From a checkpoint of a small contrastive image-text model.
Model: encoder arch efficientnet, encoder norm layernorm, text encoder width 256, text encoder norm layernorm_no_bias, text encoder activation gelu_tanh.
Training: adamw at rate 0.00085, 14300 steps.
Data: 195000 training examples, 18.8 epochs.
Rows from block 2 of the text encoder, named by matrix and row number. Rows with one number belong to one attention dimension. Each number is 500 + 40 x the weight over its row's rms, rounded and kept within 0 to 999. All counts start at 0. Numbers have three digits each. After the name is the row's rms in percent of the matrix's.
# q: attention query (text_encoder.blocks.2.attn.q.weight, 256x256), inputs 0-63
# k: attention key (text_encoder.blocks.2.attn.k.weight, 256x256), inputs 0-63
q.74 105:483472517507421479451508487490482505420531484494429559544481552494499504557453526490510475520507562432503535465580520487480530525464500448495473504492487487513520555553500493471448535595591490
k.74 103:481459543448427454522464578525499456450477519462481538423510496552530552527544463506519497464529572469519512469530478502511502539514451530572565494530489502512517465527610532444476508548469437
q.75 107:476452537481389482454531492488523518442545493511450559522492546506488505532467555512517468518521549443502549464573536456477514542500498460509473513531511498518522552542481523442433550596550463
k.75 109:472467540458443483566535573488490481463481520470475541459513499559537546493569459457528514454546593455548545453511462501486499506499447555580555503521482512466484495547637545460460479549453469
q.76 082:509547421445535424487526456558515508536462522516525491512510521492488415537426432426544490407532458533459527528525523544540465455535537487500436493434448459508489458504483406529500484491489485
k.76 078:471486472489571503451458510490509556485523472422486482504473454509479576422562555495462580540477487508567466484432469558467444461532526537485545595520464518514487467449490522463501471410429515
q.77 088:495532446519585496579526451478567521544439504496570461518533473503512491438558451486462515472482466551486504552423480525531473465491497566486470507488523514491475446442513446524532485441424560
k.77 089:550516440540521513469501406526471516565560507512567495556484443449467469488452586459468475498495473525476446555446469517532478456555513529447420576474515517532496482433388435474534494442494537
q.78 126:516537423492611474448472462530480529585475521506569431569485485479488438507465480436447533490511430549468482563480495569556447438509510529467440483450478463506511457473457399532537470416472538
k.78 118:538485438502562539470454479494505530529512502484561476519500447492518514423543519466420550496477525567525498510397490522553457470494512535473486509504507509545463492437452456451609475426440522
q.79 088:494438551489345468558546486473522480424488521551443570486520530515540510498555521500516479472527571435544555462514491452480549588486505477527482527531526538492511563487531568453468543599491440
k.79 079:478494559526455460553540516510498475468496485511461523466485496517504489589466465482550474482577526448496466507524462490462498487560474528578568549521487548487523478554585537526434536501502536
q.80 091:488497507506447491411493507498461516433525488471437545541459539463469514535453513497497492535502521440516541471573544506473519514455512441466494488499476480485505519551493468508473517538607496
k.80 079:504460554458424506523457597562466464449503528473478518425479497536536582521528475519503460475540598461531533475524488472538505530521445478550594466528490481555504495515565532439518493541478432
q.81 088:497524470498522505419511474484486578500464438487496514574457530502487453493473499437471495513511461466480534514543538535516461459464522493467435496475495449477492476518492441485466539473570522
k.81 088:477434460467485475462454550533494473509531560435533476501483440518510569450570524454447486448516582533540528506477474534576506525526462517553533522501494513552469483478568467410566470484443430
q.82 111:475515472489479476427516472493483570491472464488486519571482550504487466527474507447471477535512487450479547528537534503510448484460546470469448483494506460485536510534467438479451543502600508
k.82 114:498443479451484504488452554524492483494512534453535514469499461525545568455572522472462506449523589515554546487480466524541496518503447510577538516511494509540460465473540472395559438491431445
q.83 100:507495436482526436430498437501533589536493499492549482578510481478543495456511494447437521486495453533455544543492529567554441495501524545474429469492468435550538505465462382468520501499508514
k.83 101:475468463476550512487487530525500526526528523486571487492497425512528511445567537429449537480536573563535527522411439547570485471508471561540482556508482514499458472448539487443542465425420549
q.84 126:488447547446398509520495553489491455428501513530467554445509562548488500510472498549569457477489527458500495452555512417452521557484510460544520519519513560499515505554531597470464544548524437
k.84 109:456500555483447489546526541495522494428464493497427503476481556509460494560471455523563485497504480419498511451559537490402521536496520459509525515527497506465531505583563559529406515597579487
q.85 101:517570444508627520536489502508474512576430498488572422504507448482484497471509453489464522481500423545501463545451477551521476432502482529464516465501483502482490429476498465560556453394466549
k.85 097:512511452517562505431474456521495504545548479523533452535506500473470467500430542527451490549445426555451468537492510498531487480509543477432447494471515470549505500440374439503554506445525491
q.86 080:501572454576596489469528442489510563536476467435507449549473455434523518483524469442448530553509472514505488541479462555501446427507503518441458503472497441508476518469462431553482491452498616
k.86 071:544463452507502491457459484520505471548545542484574504497512454544490520435514535475464497456484526540471471552467456550573471494546469532496479495466513476543494468439488437430506474429416501
q.87 121:493546441512614479448495466541489551559476498483529445559496483451484469504472468429437540509524437528471503556472494587554471434497493519452457466476468449499512481485482401525523473444517571
k.87 114:513483446482542516437450484488489511542556517477562487513504455519522522431540543480444514495484519594524512513443481505574485483517501529492473508470497488545483502425452465450576461440426502
q.88 125:472450546474384499512508551483489447411523513506439563453503565519490532532493515553552466507507550449505511439564529424433540556502493445539542510540519529505518527564548579465475527586531438
k.88 113:460509587484444472539520539504517478442475500506436526468499558496495504571478490538570476520515487417487493455575513475424529531494501463541538489536497494463526511581562561535422536592576457
q.89 107:472458538500382479465514511496502503424539497517437574497499556510490484541472546474536443520522549424500552485577522468474530528483508470518463515510499490500531545547498511454451547601555468
k.89 106:448484555451462475530492572487497459430471522461457540454493508537511571508563469506526512476551572457529521447527482496476497524521461521563575514523487537484521484546628551479479502543493463
q.90 106:488433541435389471519516527484508463433515510562479545447524550552487453534457513513561445464469522470482501442569526435477525552497514486556509538492516531493526512536549556474456557571514429
k.90 099:473515564492441484536529532486518530423488491481399515482477522492496530537502483512548515520527495415525500452546511504397507507515534483535540547546484536468544493572575571526431512579556510
q.91 091:460492511528438465461520489511463486409491514482444543539454521464478514523431493468518480521520527457534538500581526516452542517463527433463467479488496470512519525579479460482450523563577468
k.91 084:480445555471472481475437594534499503482464501480468530413488562561503549523511496551506512511518551447496499492499483511456469533543483505535586467549494484528547473509541563453508491522485444
q.92 086:474511503523425492561544499543504433413535557519441531471489497449501515563512498537551465506519540469542493470542491493423564523520491459507504502508480508505510516534522529531483486611519485
k.92 088:486532582521480462517485528479527506507485455512426527460514584533492491530464504609515504554491443421458479488544498507440478512500533523515533490509504465484545504531515582570435516533523502
q.93 099:513556440546617497499512437485508546578467488450556435528518435459518494469524469440437567520505455538493507540435478547544457454492494534468479458487506439495487473476476412532534477443485579
k.93 097:535474419520554537454480464490492490549563505467585506525520437496497495455513567487457490495454511590496484526447476523601497464506485514476450514468502486524470488424441436444551472433421526
q.94 106:472504533512419479460503539530475472406540503508410533497455527474474528556449519532534464511517539429509516457586539503421553516481500444491522517513475487524499532563499509484469516559580460
k.94 102:458488586478444461510461560483518492467447503504445538437513567554508527537501456572530516519514535438469529458561524456460487553498495492543542475529491482476535547543561580528450537579541454
q.95 111:505465519459357504556538486469534511464458482588501539450559508526522477491533474504536451429499519442527532480523508426496493573471493463528475513530537545483509519552551572454471568571468433
k.95 109:455512512496466478536553509503497498453515505465481525522478525484449469573483542487530455496511475462485499488553505507465507500566515498576504607516479556442500461532616506535400518514546538
q.96 079:540534463502451433524509467576470491489556525505478472530459462457552441616435557477501449517547520440505517526487511527480473525594517497527500537547440470490486478519512454551518489505482534
k.96 093:427453552492496478552539528506545531482453517485482517436533512559556529442577497441482591529533601539513543460488464518585466529420510542562517511502568516460494584449607523477496569501433557
q.97 095:542534539500517556470447512466556499456497420463433532487494485551536542462554504527538586526480473444530438389413579508436458481526500552495539530574520562557463511502499490492558481559535419
k.97 104:495472450462483471502462484584487427507518554552496519485475526453499464601436480492447456479459509516502570507566555517463531513518528418433443467456437464538525499517420433520584467552518469
q.98 083:566588522540495559494517525505529497434543429432456490511490451498494496490502545528550512510490444439473395465415569545423483430549498562505539531613457528580461463476529481493530451530494474
k.98 085:439475487469469455551476516553526461504435542547463483437498521519540455545490459434453519519501562537536560482528513497523513517448508438492458489458523462485492529490493434537589526533475517
q.99 088:471447481511506382552531477534482485504518558539546502492495555496542486544465529435436467537554505526478590556532462479581528547511506466508485489441503454459538525486517470503504581482434569
k.99 080:497475499509520500497534442421488537535486503398573534531535489528510558401570549510514539514529530525476486521450420518577476496490477580509477517474543581500447522405523511475462543465453545
q.100 110:538476497443442516538494508498513475458525476516421526439486544498547497548527521500572513486494563460540517415536551488443466536537518539499509526497485528521476556517491526511552557569498431
k.100 104:503492498466436478495485516527508426444525564468451537483499517474483528544521489480538495463484507546515543437558521537439508545508495467504475494470461489491511520525540481497506437618555458
q.101 082:448504523497496490453493467455492558527437522550537511518539507515504489411518422487483457497518478497514511524477405480552506521430472496521483488477525485458500482532474544491396548434448539
k.101 087:569514482559519544522492562499453517518529465520555485545521438493457491504434518523477420459484437444454435582469452489504574461483430482500522446481471501511482422516520478474453462413467506
q.102 116:467532532530604511476461543508539486520493488445532458535522467511430535417542476547452578521497399566476457520435496547542536491471464541496536467538524491504492472499498451447496423473541504
k.102 117:517503475497557506453454418499511541582486484544498462525478536466522455524445525528458464563473458481442469520485539473509443503528572483438474517480524465531520504490362492548586549465534521
q.103 129:489420446475413438536528451512473510493508533562516537478484544491544455577451516446520398485538584461506574536571457469510485526506537446497449515433499495484511521502484512518482575513427528
k.103 121:491504540511481540536546561456498514465512506422514529496528462533507535438576501482564522446529534479537502461469447519520547492479421557588551519522511557450442496490628556445422455495468510
q.104 079:537474493508519628465487524464478490454543476482536495471534480477452559471491511575526516468450484503503435462476506466450521474466472486507499455537541567537522481480451578475487466511498409
k.104 080:499558475516475534493545450461492471489508518490503494527503501444507469530512444498550504539509448513575506467524563450455515486556512457483475526548461477411506539552464506548470519542592450
q.105 114:525457469468422473538506476504484484483537491537446534450475536505556474570488542452564445487516595449524536452575525481448469523547538485502474530462469508508497535523500519536540564553484456
k.105 127:494467527475428479530507558516497431404520551452470541459524485517493552505566484453544528454499543513562543438538497542479550523496445493549526489509456516483495517509602498444469445572502471
q.106 089:458501497493545388528507500552485477542496547522556464493484508519491460517461503487437494522546514583446558586503444498605520520521500511536510465433482454436522475484543474511506529466465598
k.106 084:474466496491561500470510413454529592522502478439549503511519539524519530427524567532508517539512513526428498506466465492528422512479542578476465524513584566501490554443477525523494577456453593
q.107 110:463539513534586528466499522505509506526476500461550460553518458494432517422505467541439525514478401577456458560455468514548524484452471503506520461508524501484516447465492481465465436431518521
k.107 125:518541476539583518471497452482510577586487451545538456539497513483504456483448506528468482563503433472455453555462515461520454484512528492462492497510534485507502491504408524544502566419511533
q.108 119:490428455474425468528546456502469510495511537548515537476499526496546460574449524447515404476507597460521564533595457466489487507508523442496443515439489498471497535511481513522474576519430526
k.108 114:499505537519483540536550566453490506448504507437518514510535438509467554439584496479578542457554524498551479482460453493505537475464431535606540520539498545446475493512637567447432464498477497
q.109 111:475547532528594506445462528490523497519466491460521454544530462507448531429534466543439567499505407567480454517412491542539524502472464543503548468525517488501494466474503450461485433447521520
k.109 114:523507460505555496470456419512514551572493458561506456523451525475507448507445536538434463556462468486459486549470520490511450494496583480418472496463542479528529488487380494529572551438502532
q.110 076:499517448508501564431549481465452552519508487507523484517537473456452505483501490519532453456441497493542468512542460475449485476460498468507443499487486504513490493504450564516405510462488516
k.110 072:513560532564527569555551559487452501509464501465524443525517434508472468432486437509534499501543500489556460499489462443521562446502420496556557510546460477427444458567558564498433491417492492
q.111 120:513457474461425504549530496510473475466523511534475535433480520501551470589472517482567449477483590446525550461584532455464481506536545469517475525454473503508502543513501524525523557557484453
k.111 126:482475513479440486506509535499532440417516532440464549492517504508494564512581480464562540459518537526567555428524514520467523549499458526548522503520466505475502535524605505493473468606535465
q.112 086:482520482511533389504507485544479508556509534515558469536498458493487458523473492475435479524564500538458561587492462515605528534514477483531509482465502424449513448494546482476444489440456604
k.112 082:469489496509556503505528459446497594545471481484539491508524512532505514421523543510482526537536521469434469512455443497574458481461536566489513520492582564494493551449504529530464578432439563
q.113 106:544452498450454485533495484477510490463518479527437537431471538513555484548512523464566504497503585441548536418554549484423466499532541502490472547486493535533474558526492539535564563590501453
k.113 103:484463485471421485511479529512485433447541558449449521480501491482495563536543488466537507450492536542556550427549504519441521554510492474526483488496443510506522518518540481455521439599531447
q.114 097:468494478531528560450515485455475497538478513496583497535568467469462527426513461520485469470438487543505457560499439478504536472438456493513469447475517512472524509477475529489419445432474504
k.114 086:548566510543543548502522483486486540542523450532516433542475479474446404551422490502506479519538427483470413534463506448530505458497496498518518532553513490481486462520486541538439523412526501
q.115 103:480526519553595575466506524502502516515483503460549442543525459491439517422511485534460537514455419563472433546455489503514541478458465521509524442523526510488496474477482504472454430440537511
k.115 111:537541481544568534461501435491519554562481472554520431555463502469476419498445495539472473566505443472466441541463548442504451465513559478440483497523530460508508499508383514573520558421540508
q.116 096:492450498500502373519509463543509497504532528559555478493497531506521447537433545466442474536558500534460577584502486488594526527512495504522491495475492453483542518475517469509478577474442579
k.116 093:474463498522534499497537457413488548541493505437564527517545492539520542421566552508505540510512520490466469498453427485587488516494469566524487532486570574463447544427517512489444547435450539
q.117 081:502515440492453469484551440530419537541522543521533480543506462442475458532466482485510391465514544441514501575561434515464491483526486437523438492472441487464503446505511551536404501437442557
k.117 089:473526527537520523552562565478488566498479498495516469487497460539485481462532509457507540455559536482507468486445467470552534433453485555579554492568536519437445486521598546515436534428459576
q.118 084:498477454504573540526557574523436460559520549486551468474522488477465503514484464504492504468451486550492529554568441465522538467489475405485492461414495486436506463486537502492480440441517488
k.118 085:501537536516568504482528449470530587487501475466454489527484538517471504446507501539551565568566500524502462468476533461496383488506556588526500538602501509467538550522500596550472601492565535
q.119 111:527470489458425466523504482500489493478504482528435549431484535507559475572499526445561485492506582445545551444554534485471481528527529505493473523472475501508478562547498513525539566569495457
k.119 116:476474516465433467517491540499484434428532537469450547471517499505487556509556504449549523438479557515546552450541487545482525553494473501531506494472463526498516517517599474465484426596499470
q.120 121:523456472464415446541509461508471518487511510548460545460456529505551463574469529458550441496529601443523556493577497480470475523535540466488452523467482507496493544518508513536500573533463507
k.120 139:474475539473449480535527574508497455450511516450478535464538482549487566466573496468558531441514559502552521441518439527502547522472433530567526514507491543478488508489641510457442461546456487
q.121 103:524524533487506460524457533545549477467510473472411482484471524534527480541524523488496557533525480489485485422488568576496496533566520566495563531527476493530499505513533436472587490552538462
k.121 104:454433494453463419470432486525525454491506523524454534454501563512543542552490517507460492499445541547483562463560524558497497562529562481437464475459496494567535543459448428486556490586496475
q.122 108:457469469531507429496518475551446526548508564528582475547485496475473484529455505442420453492527501537464539630531434520574516507478495456496448490439501464463529481465496450492454498446464601
k.122 107:511513528513547538508510512465461552538468453500525507520517462544520515405542525509499524510526522463496468512440435478570516470476435554559548525513548534486481487479558556466478533400434515
q.123 089:571528490511503586511497530528525478461552462435505468518474486456457522524513525541556549481462469496480434493442570570439495445561513540502497539557463542581470490460490469469551427573534404
k.123 093:461495482464493440501485474532537465490470491542440484479475519492557489533528428453486568533473492529555559436536569528494474534530540478492468532485482457465532543543478463548575515566537457
q.124 103:451487516532571549480499476453487508510470505487553497513562478478437539419521494540473522513462454579473461563466450466538558506411482508518483449486552493462511489479458532485431512448467556
k.124 110:552556483539533555490532439433476524553540479488513483579508477458450425511455521552544434534491415483473403551501513443491493457544511496514477548516501509457451456522409514536472510432562503
q.125 117:457466493517519439490524476529456513546498543513592477517501495484488476498431493466417460499540485539472546608528439482585525527474496452503488466437519455446536489501511483497459512430462581
k.125 115:504512535526550546498535495433498574529489466468537510529520467528492517410540547518518518514524494453486436526450468460561501460502460549529537545532561556475464504481535568490446529418461551
q.126 078:521564518525535483510527518556499458527553524455536430527495462478452460565448526556491527528507449532466482545498535547504529477591482519537550500570438457485494436501547431515517440482535506
k.126 072:426472506498512481491510460458572555518408471496475485488468549526544532476539494504483599607569548511474520476471524522537408490466577539498506518531572503484497588472524549569498614483482574
q.127 095:463509472555539444489525496553474505567499537479568470556505463454452487503466490494408481516513465557477499608493456528587541491483481477502477453490493450466525448473534443507456461428489591
k.127 091:502490533523558530507511498472500591570465448519530488512527490561535507431523524511469524545527510465463467545428451482567469473490511563508534501503574526501479504468484548492498566408436556
q.128 117:484464454526536493533500485540512515501514519504589474517484505482460400538493552435432485486473478588415437563480434542557572445440502494535453481468521506532481479449517455435484493481453535
k.128 117:477438506506491517584588496441487489517471569460533517440549531559553463478532457454524476493570532537484493503509484457545484493475507494518503531454566546416429560437524529496470533507420485
q.129 115:475446489545549551537564514480508504497524533489584522473523505525520415509510534470484529537504520558451430531430451472600556454458509511584488519476567526422420532447564519488451532486442561
k.129 119:461443494494489448537583460479529521483488523509469502442492484524524518487572469418546536467552583522481503476487453563512459498464547545520480515468520534527479575443523498521457543572424554
q.130 094:513568538491519510477449507491506514473502458466391443485472453477511541495521455520553532551485481437599544433534578499452482521548509477449533510510439427500498475574506534557512495508585499
k.130 089:532521476504499534419419472565487512469508454498524547580480489439421558504488568513492504460433473476496512538501486530465550512488469511494473469507464506558562440545513483449559429501563456
q.131 096:537446545487470539545552493423492465504468508523521613462586520594585477468519510536586492493510548428496456487492477420500469495523519520557498525469548564426480568456533601534469554517463484
k.131 100:472500503496510408486488490510561517495474473524422452474464472480514512493510483473513553498530548497525514462501504583470451506526548533485500490482448441563523519524513460545494542535480547
q.132 083:451468434542564501498510490541518506534506538467551446519475488483436468496538525477422525477477493597437472516485427546585532485457484520509483499447552503532465486436518426392496479480484509
k.132 073:522445484512437490606563488470522452506478569509523542461534492542519465510527492442525486454539537475503441490461464461502495475513501504507471567473558576449450516418496496476474505517412476
q.133 119:471463454538557517526519512512510521510519534467579470505489523497487406531516530453433513513482498577435447525450439512614581453454520509561458501454547501480446514449540457453483498477447546
k.133 118:467445489498481469586589470477505508497470549508501521461508515548530487493570482422525522486576575527469487470452471505534475468473511548513476537493564557477445569409517518527468557530423522
q.134 075:468514422501535460487450512603476524507531519492465396520445490438447505528472500483391475478515487538512516530504514571476530515492493459456462484516443450593547441513440410422572476484507484
k.134 080:557491480498498579515512502482426475533513531453572550518545547512493483521475501490450449506499446530490482510493477394561535487496464465487485525498532545424438479464450494476504457473527445
q.135 098:535536517480410462500445459545501479491468468555449550495525490476491568477458461552520489430534505440527536498533502524405469531530461496444493433530447484576569498531419510510558463539530451
k.135 106:502553508500538534456447548490427487533539488463519457519505514469480478548412491592459420561459434473549528524569546443483534532541486397482534481515465451463501463572475485489523483452576461
q.136 066:540485499473476600530586498418505481498536527463562580532506479525563451507514568475599475477499475469479463496461543475515468449528564514551467542464541560412426514460542534545467487520523549
k.136 071:475510497474578438441475489530514565481531469513411492448456536552531488515510560507528573551524565513451553452504534565510403492509535575536518509512478506547508586468569507547505558502470567
q.137 129:538527544451421476472477503467491483503470460516421561485527485512550597452502471551579495479538517391562542459523540472419436544557483502464526512533476519505536495524450543546522499525534449
k.137 138:524569506507526488400405530528503503529527431519478451545469480449460530499435520584482482507433434474513503512527538518458497495552499477475525482524425420537569442581474478501531470486585469
q.138 115:520589506498451469476464470518506501496463460511450494554470466467502598481506435523495501446491488434540549489524519544393459523538486518396499488503448476565547466532464464510525470514522483
k.138 117:557525503500495515483436544535445454535553494499527485523500477469485499523412545604475443519484445486541481524519525422515543522574455430488545486523441472489540435531461492445548424445541434
q.139 116:471460485535560555518561532470509519504529525466560515489496512536497406505499557451487501557494480541477405520448476476596541421468524509584483542479538531426424526453528517496458528471446538
k.139 124:449452499497486450524564453474542530484481524506469512460502524545541517496601490418539550478548580516437526464495464561509445502459523555529459512468551549516479572434537511529454549572442566
q.140 105:544513577444425488491471531465493472504488478531409553472534497524537574506490468568565485472518528410550560453554541455417454565557483473490554484534451491506558522548476568562533500555537411
k.140 096:513575525522512519423447506510516518488524440471502456574478473425449543477467481577482495528422435489534514512534544532461536513535515480480522446540441406520529446593488470504505482497579476
q.141 080:526534559445493489494490551450499500464500493502450514450525506516523487521510473533579518557465524454562564429513563430477469545542502491512569490528462465466529536569524577572480533528552488
k.141 079:518533482521504532444476466526542527451497418519510495587462460424474535458538507480476533501414471509520515503493506583435543494445520530511482454530485476563548463548532477501511501508551490
q.142 116:524582524490461488468478495503498515506476439493401475525467453470491582473501457522524512503493465424581550463529581525401439501549493510426516507529450457530539457559452492547528479510568479
k.142 120:527519494491510524416410522538463505518538468490522518543491513469464514521435556593458457500446442485489516524544517479485524519550458454475523486535467475517566447541474491465552433445561444
q.143 095:558514573466445483483469485489497486486503457542438561475534502511526533496456471547571457467538503422559553484543557465422432547548484465480534487526442488490565522539467574563529505550541463
k.143 086:518561533507562529394432532502479524493523419473481468530505491456465522481464492563503504563445445500528548519545550521483521504509504479486527460503447384501520455566505497503505483471584501
q.144 096:505551568472462457488440490493501483475471506495442485525512514472470579496499433532518500458504477481524580465542564495406469585494485468417566447556471462524577462582486488493543464523603472
k.144 096:544561515519495540492466543513485461506529468501515502548482466461415492504439483565485459522431386458562454539503522460462571495515450474498524492552451473490528388584489492483520455447581449
q.145 105:561518558480438515482506469442499472502484473517457612485564493523553580450500473560597495475538520413528509467497535450434457543529485513486510509523508535481529549516466567549498493542515475
k.145 101:493584512505524460407430554529512519487523447513445438523450465462467522501445483560498502539450457485529517496534561530429487492537531476498529472523423405551553442592536495527530498480570501
q.146 089:555506541446437537515525472405492470480459480513526606499549506534578535463496477528601479509506516401517493478489497420460439506540537529500520530489532546423492538497497575572448530519485478
k.146 087:461552527480530438470439537552535528487500431539432446463471484497532502490480478535492561499476517481516543482510530576465438510492539531524541456509446436595565505547544493546527540500513541
q.147 107:464581464541556490470468519556500533491506466457452385551417441412421556524508500465433512520460440501527522509476536561457531470489469509418501496527441437521511423578511454485518442480548530
k.147 105:541482485483486579493479505487462455497563532461543567542523505524460522540497559554507455461499471485492474522518489445508559516515442495506516500533496567461498477474481511436509405462510447
q.148 076:541573526468495480498454500515515507471472455526423507531479468471470541509468468512537507480499480444539541497533559533405456509533489510435526467540442444495580455561478526570503486518566488
k.148 075:501533520494542575430439524524492498511527467444539490563488521455442525503469520566491468537427453502520531526514508508517549543488468485509501490526449492463548492573514524491532445454566506
q.149 069:510453513454440487471441483454501474518498535521520587505572515519517581435475474567524450423585490510482492509533505508477462587495483478476538475521514575562537538450376502412559421509480416
k.149 072:493584527516536507517509590481453481548473482488507453494516496501518438485455433481482499501496428462510457507502518510506487459533507446522559523467461462414435443572534502557452473444583491
q.150 082:448564484513529449462424501562522496471493474474425409537451493452415530540523479481446557516439471531536553460526517552456554507492456517444520453521452447552559454551525432471513491508551527
k.150 082:546507478490462580498497495479476465474546524484559527558515471442441518508462546537500449459447462515585484478487523435492574509522420466477494515532456543471509435532496525459517417466540432
q.151 093:456429442526543488507507495535500503524493549488591472490493520499462448510526546466424511483506499585406445537476418496581560497433485495520455487461555515536467491440506454410503479463431516
k.151 088:486445491512451489603585494416504481501478567497504516458534503549536466474539476436536491464555518489501457490448479454500470472489501509501492566485559560462422529444486514503454539503426496
q.152 103:522567529452456465461451483523498493481470464512427507520473485469464589478477467524512495469478465428530544472543554530388437531531494493404526473524443474540569460552462483545533463525574471
k.152 103:524532511523516559452442526511467494521525465476525491536505496466452491513445521591467468518438418464529500519523542467498538515534455459488548489528466475462543433575489507488525456443563461
q.153 118:456447454548568522521539497521498523498519533475591443499470522508478414538506536444439513540475488597441452523466454525606570447456523510546483505441537500478443511455561463455469503474475542
k.153 125:472443483513477497588589462487530504472469553510496539467506521546524502492574496409508542478577579509468488483459462512526486491449521536520467523474561580486453561409527517509476543542418534
q.154 110:469422476538561544511550523459503516520533511480556519471529507559537423484500554468501527542504507537487425507450458466591541444493536509593489552468555536427420526449552538491461528460431529
k.154 112:444459501495489452516559449500549531487465526512456506462495503535535532488576472410544567459562564528440524471485455579494454491452547563514469487466535527538485554432515483526477555580427560
q.155 126:463441486538577536528547531493502511504529539458562486481500515525503394528508537470483510546489517575458461518455466463604550460466525483573490511475541501446441532469580521494434529469459536
k.155 133:451435479511477467553578449472554517476471531530478516483498490521517506475589462393532548455546575526482496485468465547505486484446525561522453496478559541521466557445524504517467548579431552
q.156 127:534545537454439468471472478490495490493479464509422525518510476500512603457502452546537490467512489399561560467530532501395426546542476500435525510532472507541555487540444504533539483529555460
k.156 138:540556511480514507444402525522477490532538456514492479538477495474463503523425516596480477517427425472527506519514541475475518514563476454476539492523424452502553425565482490493528450440573467
q.157 113:542529539454415494474473480453482504486470466501436589496538479498535597436496479545566502468524512379547516483505511464413428530540483514465505501520496529500528500516429558546510488527527460
k.157 122:523573527492529478418411548511483503531525438496457444540461486457471516510454514587496495537442442459536505506543553532455476509549495473482532495515403420540553446570488470504517486489573473
q.158 118:465444460529552510520530515507502506504523543489575485483505524510487398543504535477465517516485512595436467525476434498604573457443510476557497503453557510476448535468553489463459529486458545
k.158 128:464448489515492491577596460461519505462472534505505506458517494529534492484586466401530529493573561525472484489447472509503488472443520551535470514494571545483442561439526525524453549547429528
q.159 087:458528438528538468470445527579507554496521467533459365501433496455447506533484489464428495505490490538539538525508533577502523510486468457454488489541431424608526454551443456469559475484516497
k.159 089:528475447502495574508532473477431453522517548473582542518530530502483478510466512520451414511479466512463494546514475424542556543481446423476467487460538520459464465454435494439518444453509448
q.160 109:548497516516559559473461527539445585568564441514524500480480482493492491514490557515485496528538548513479446545469435472537506477493455524518539466526508475508520492466496580529508513410474546
k.160 126:489448499482447562591573462473499484460489550456503526474548547546518433536508523468501440507557543537493483494511527433520529513449497478570510514530584544440459538484497513437530513537479478
q.161 096:511471549450499443525473534484596424522446550508510564483593529573503513459533435526500535444519445542468524498511511477554504560503461575531535464507535507487534523496491493429506474550509448
k.161 094:444505481521512434457503457608448508534550500522479472563427434391412571541460540444476463483562486484520501528519473581463485512523508482494437530508479497555586429513455499532484477522518503
q.162 114:467512504553525517495490499533396570534501470542488473517444472423499494551458512490472468525570574448521523544505467467485484513476491435461502485543499457486541492555489580534489522429513551
k.162 109:516499564512488535559537507459574507471487478499487500458547554579534453459538503555519532519540535497491460499488524419529475453423475555549545514530551508463479578484512561510498566496456521
q.163 079:565525477505502561504496463533453599506555411514492425515397498466507465521455571474519475559493549470507417506460518486481436414528563502495502566510462484524476500490505525603535560437460552
k.163 083:542470500503497591568509558401492478512476536443538542460555497557538484495555458538481502497461521525480511523509468466541558504490462459484538449486533528458413515461533482462540463495474474
q.164 113:524505511524541507459444550567416544580506429556467459466447479493489536523456500521465515523556562453531465487505472503473474492495471472493556473545477467533538469532469577528536503412502475
k.164 112:406458520550515496549558489422585473506474561464527518508554507536511490428573520464472505535549495520473482526445447502568528477460492554531484521493574527434431529458521492501474517509443596
q.165 110:507503420511456514511580423437520514426530526472548509566493495473519465492499541469567458505453494492485514542517516508497486468537587464465422558467494523453454501469494446539465525534486539
k.165 109:594526516429497552480458537507457507482509445507504487425512526537518464535486464555544529461461504507508524457532569426473500504496496463492542463513458496519526498525514526486520469484517410
q.166 098:508509531446481479524492526468563449508456511488488532471614529573549484440521419541500540465527436504509533482510573460540479549496487559514530513528536495492490537504464464418536499548495443
k.166 093:451500468554536441454485503588440518527498538527506476568435414404406574490441508486471459485530497488519477540498467561454509500519510488477475531487474487534561433518496494529460454475525523
q.167 104:542508537494537502471423554560502559581496424545452485448512532544518485499489507522450529544570520472505443484461524477500457510499458519503579469583517478540526526513477575500549500465519482
k.167 093:417458490571493477538565496503491447511495584454548493558508469469481512491515531479428414510548487527482486553491421501562537483478469482536476523478556517469479475453524487479461470498466569
q.168 125:498499514470474472527532492450603413446476560471523544487588515541497493451547465502516535438466421550478509481504516514516523507480507542525477495469506542492473507454525427431470470599501465
k.168 129:500521466501521442423442503594460524513524470558472473536432467414457532541423494470485478495492479473519528498535500589456472530553529485443463492487430468560558461543458464514511463503552477
q.169 118:480490460531507534477499466505390573509555492507497460526400481416467497560459548487492423545513575476508528537489468508469500496506535427465495506490495481498537495517483564573463532437497558
k.169 115:577507560472515552539514504413546506489507468499495495431557570594565452494541499547564541513498511522486485469489542419532465481477506536553552486533537506454477582491502540494505572505470483
q.170 108:471505559472507410500457578535562448551432482530456500445530508556489531480511424504471558460506460507518514451539531512492496532472433547504556461538512479525526497544507496445553471521526436
k.170 113:416506507575538441495522474533529512521469531534490481584469428464464536452490501472453503538534460474503485562449439582490506473527503527491438538488491478514502453504501486551465501506499590